{"horizontal_flip": false, "arch": "dit", "objective": "epsilon", "activation": "gelu", "head_dim": 16, "inner_norm": false, "optimizer": "adamw", "lr_schedule": "step"}
Rows from block 7 of the denoiser of a small text-conditioned image diffusion model, named by matrix and row number. Rows with one number belong to one neuron. Each number is 500 + 50 x the weight over its row's rms, rounded and kept within 0 to 999. All counts start at 0. Numbers have three digits each. After the name is the row's rms in percent of the matrix's.
Before each neuron's rows are labels from the 100 images, of 14976 (inputs lightly noised), where the neuron reaches its highest value: "top examples" is what is common among them. Only what is clearly more common there than usual is listed. The data: rendered scenes of coloured solids on a plain floor. In brackets: how many of the 100, against the usual share in percent.
# fc1: MLP up (model.blocks.7.mlp.fc1.weight, 480x160), inputs 80-159
# fc2: MLP down (model.blocks.7.mlp.fc2.weight, 160x480, transposed), outputs 80-159

top examples: blue object (95 vs 22.3); its colour: blue (41 vs 8.6)
fc1.181 103:546491523521483478488390474588471478520524529496453534468503534585494484410593518528487507518537634451528566483508445528523526425544518498467515457498591362540495480448486562462465459470493514479495530513538477546503595458523521574436500484
fc2.181 091:497421532489451504549489510333538480615455533410490510478524452577455494437480444471575530471538424542541416594514489541574530522457511529476387526435491527476467506425545504421526367487547460498520511476494512438545540469475480616456586535

top examples: count: five (44 vs 20.3)
fc1.254 097:392568459566516529488540436557413418482428476503553422482417441503618432527474467509502548487453498514548481478479511477400473551467555585512407526567515489586600555541554471497535525569561483586513503577482562495472444542461444520565449481
fc2.254 089:431535553419546546477495479569513576616469489500462457405504482505519510521470541453432525587442483471477525471499540523532531472552507484504577500444497471516661552564474534553509633419490485464575597574459459523518487415529503527466494551

top examples: count: five (42 vs 20.3)
fc1.295 095:534455486516470482568528492486451546497465433571519389544591496563466399492440495514540515525405491585547574554513472526433489412507445565371561520460556501522546584609475551559519533496468483505593429526464516577525500547503447556529570494
fc2.295 098:438456518525483510530535473502526522459492554560600556424452529480489485549477570468513529443537413557440487607534519538478568535542530578546484545499444423509557607530469516411457576490397569623507456517390483498531392420497508485464515536

top examples: teal object (93 vs 22.1); its colour: teal (51 vs 8.1)
fc1.129 081:472552484429511571471464600598547499605521513458442498509512548509567487486398608512591535507418508468507490506459521551508511471521379532447468500535454571673562503554481464510421583416415516473531502434449474600478505504526516524508514466
fc2.129 072:500467452465601550577503483534514486558572556484470590462511592445430477509574516453529395502531446471521515551490520476508476452601566441461504363494541531574442525561536445449468457480461519538523487496486482532479388547483427451500425527

top examples: teal object (45 vs 22.1)
fc1.117 091:513547458517399542528559424536503485482439608499438532498526428482492456487492517495479548388515518540523553474499534488543499521448449558516528482499496434540420539508458556526517441464508480460444460566595386538524539473518567477418497472
fc2.117 087:483479485406525535436542531558485454531452474525498447505434484521454544505509504482489558502528444617469518497552455452598517554496490429508454452427472343506484556486552515521592450484569573495512593421507546475438560490533444500557545515

top examples: teal object (45 vs 22.1)
fc1.140 096:470531503488477546499499580524497465583482394445513523496489509490633462466347532530514506387489419598476512568557533474477486524518447477484513465478488573494543560484508567393484490510552592491452423397591520536470461537477589519463539491
fc2.140 109:585472510470560506491630477525454532479511468519469494507528520400467552529528490384482510466451448437558543533508501462462510528492523457443583473512550430437540592463507497504441500444493496535515520634507514514415485458482423606522536603

top examples: teal object (77 vs 22.1); count: five (49 vs 20.3)
fc1.245 080:485518463511466469517451551596611548527476594448442521586538527527525450508526442523490435470435428507506421543527491492521561494454485417466477468516484506499505456537500485428462489462552518511526541522521432539455571505516447549465529517
fc2.245 087:503524555556420477489507510605574478392492501410524600505589485475474523572533511550323494556573525455462519432544530462469496576556510503522478565496516547515461493501596473541554408461547539531529528527529551493534514473485465435427481528

top examples: count: five (50 vs 20.3); green object (47 vs 22.8); tube (30 vs 12.1)
fc1.473 095:472531457542463565425491535457540534531460524442420465482456454532602509553490450432501531467453472482560578502502578577505538476448557433477497500617455501510596454479492422477491442569589453510429525485437593576472524524466491502483404459
fc2.473 084:578572481508511438441549504454476546463403515536574541475464566478527464530558585534496524464472599483557420448534521603442504504566491469515512500454446446553596513478625550458516546428442488477556570633457467505418528484453427394473504550

top examples: blue object (47 vs 22.3)
fc1.273 084:408486550492460453540513574480387477465552494517489527481510555457531492441401544550576490577567489446536533540477553507449611474561490459491511569552554486359491469476576515335444506512482531530402584553491549474442505457484473511465472448
fc2.273 079:515494508508487557524491520389458391457519461560472492549488487574538585410525553606553562456484547554502426488477450549631532497481486512428571532588499440511365547470465535535498466523522537440493399515557479419395583518443527460573495474

top examples: count: five (45 vs 20.3)
fc1.72 106:493586477531524477539488520487535510390528515469533478563554489439614587531399552455392497454407555428586488595509465528487532513486552467453494553582554522434459569473522420445542457510527556465486549503481508481528434529534461529511403444
fc2.72 109:498556472520565484494441453405543511594498461462557440542521497460541517522488509505525525479515470489470440654466479433538489549507581457520485521388500572371437529500492467532478516489582475423520514422496555501474579508441486516526569525

top examples: count: five (51 vs 20.3)
fc1.277 084:599525466453527493477531576589541557507490456485460504506426487476472444476410542488509375556397472460495497527581458527493562491497499375480519565495484483568571466469481411418501456448531458492505561408467535521454440513490430474481462473
fc2.277 077:569481508526504509485501503458503474601566442453502566546426508560448564548471561467481437590485457468476573616467553571436554412521522474501497566414481513531462473501503475467524529520459483477512489542470505533506432524447446464501453583

top examples: count: five (43 vs 20.3)
fc1.470 086:423509432526532477572464507541505470447567566552537504560474488562509574544448555519487449423431591464558480564489455546483525479564533473472481541485496525508481505490526436440541507482590537522498618516495562464508425459508464553494462643
fc2.470 076:486507424513457541455538469513459415554491475508540584450468472456469535426509537461494453530448554469465405444505445448593451638496486516447493533425515508469440523501574535493480582484479488576503523537429542515522537521557497486421513530

top examples: teal object (64 vs 22.1); red object (47 vs 22.8)
fc1.111 106:489421459493469463590498576575477539464496545506498480547525540461417573428569441549552536558473474425548506541502443485521593547427444390449515521516542441428569392554483434471469478484539468443597489484527475537533566477477548565395532515
fc2.111 103:500568559572597507405532457609469456474502428485440521417589532422512546586548527532502512496536456573442543542536530499561550516494518485549532551531543497539533498471460416533467577460427571532495438519527487509499381602543508527482535544

top examples: blue object (85 vs 22.3); its colour: blue (27 vs 8.6)
fc1.386 096:541544408474518478423486460577497526543487423497402424426526561495505484495531541447539514465501458549461481512526488448529425568510452496501503410464574538514460404557498541460446580418531506584477551345497480473519453395562547548483531452
fc2.386 108:504555458453530514582564481516495505500536485473495442525493437451486399492462593474429420477554538541516606487510538478580574408512433413516547485531495500488454370471503490648551485508489496566447392571544504523564403505497504488474477537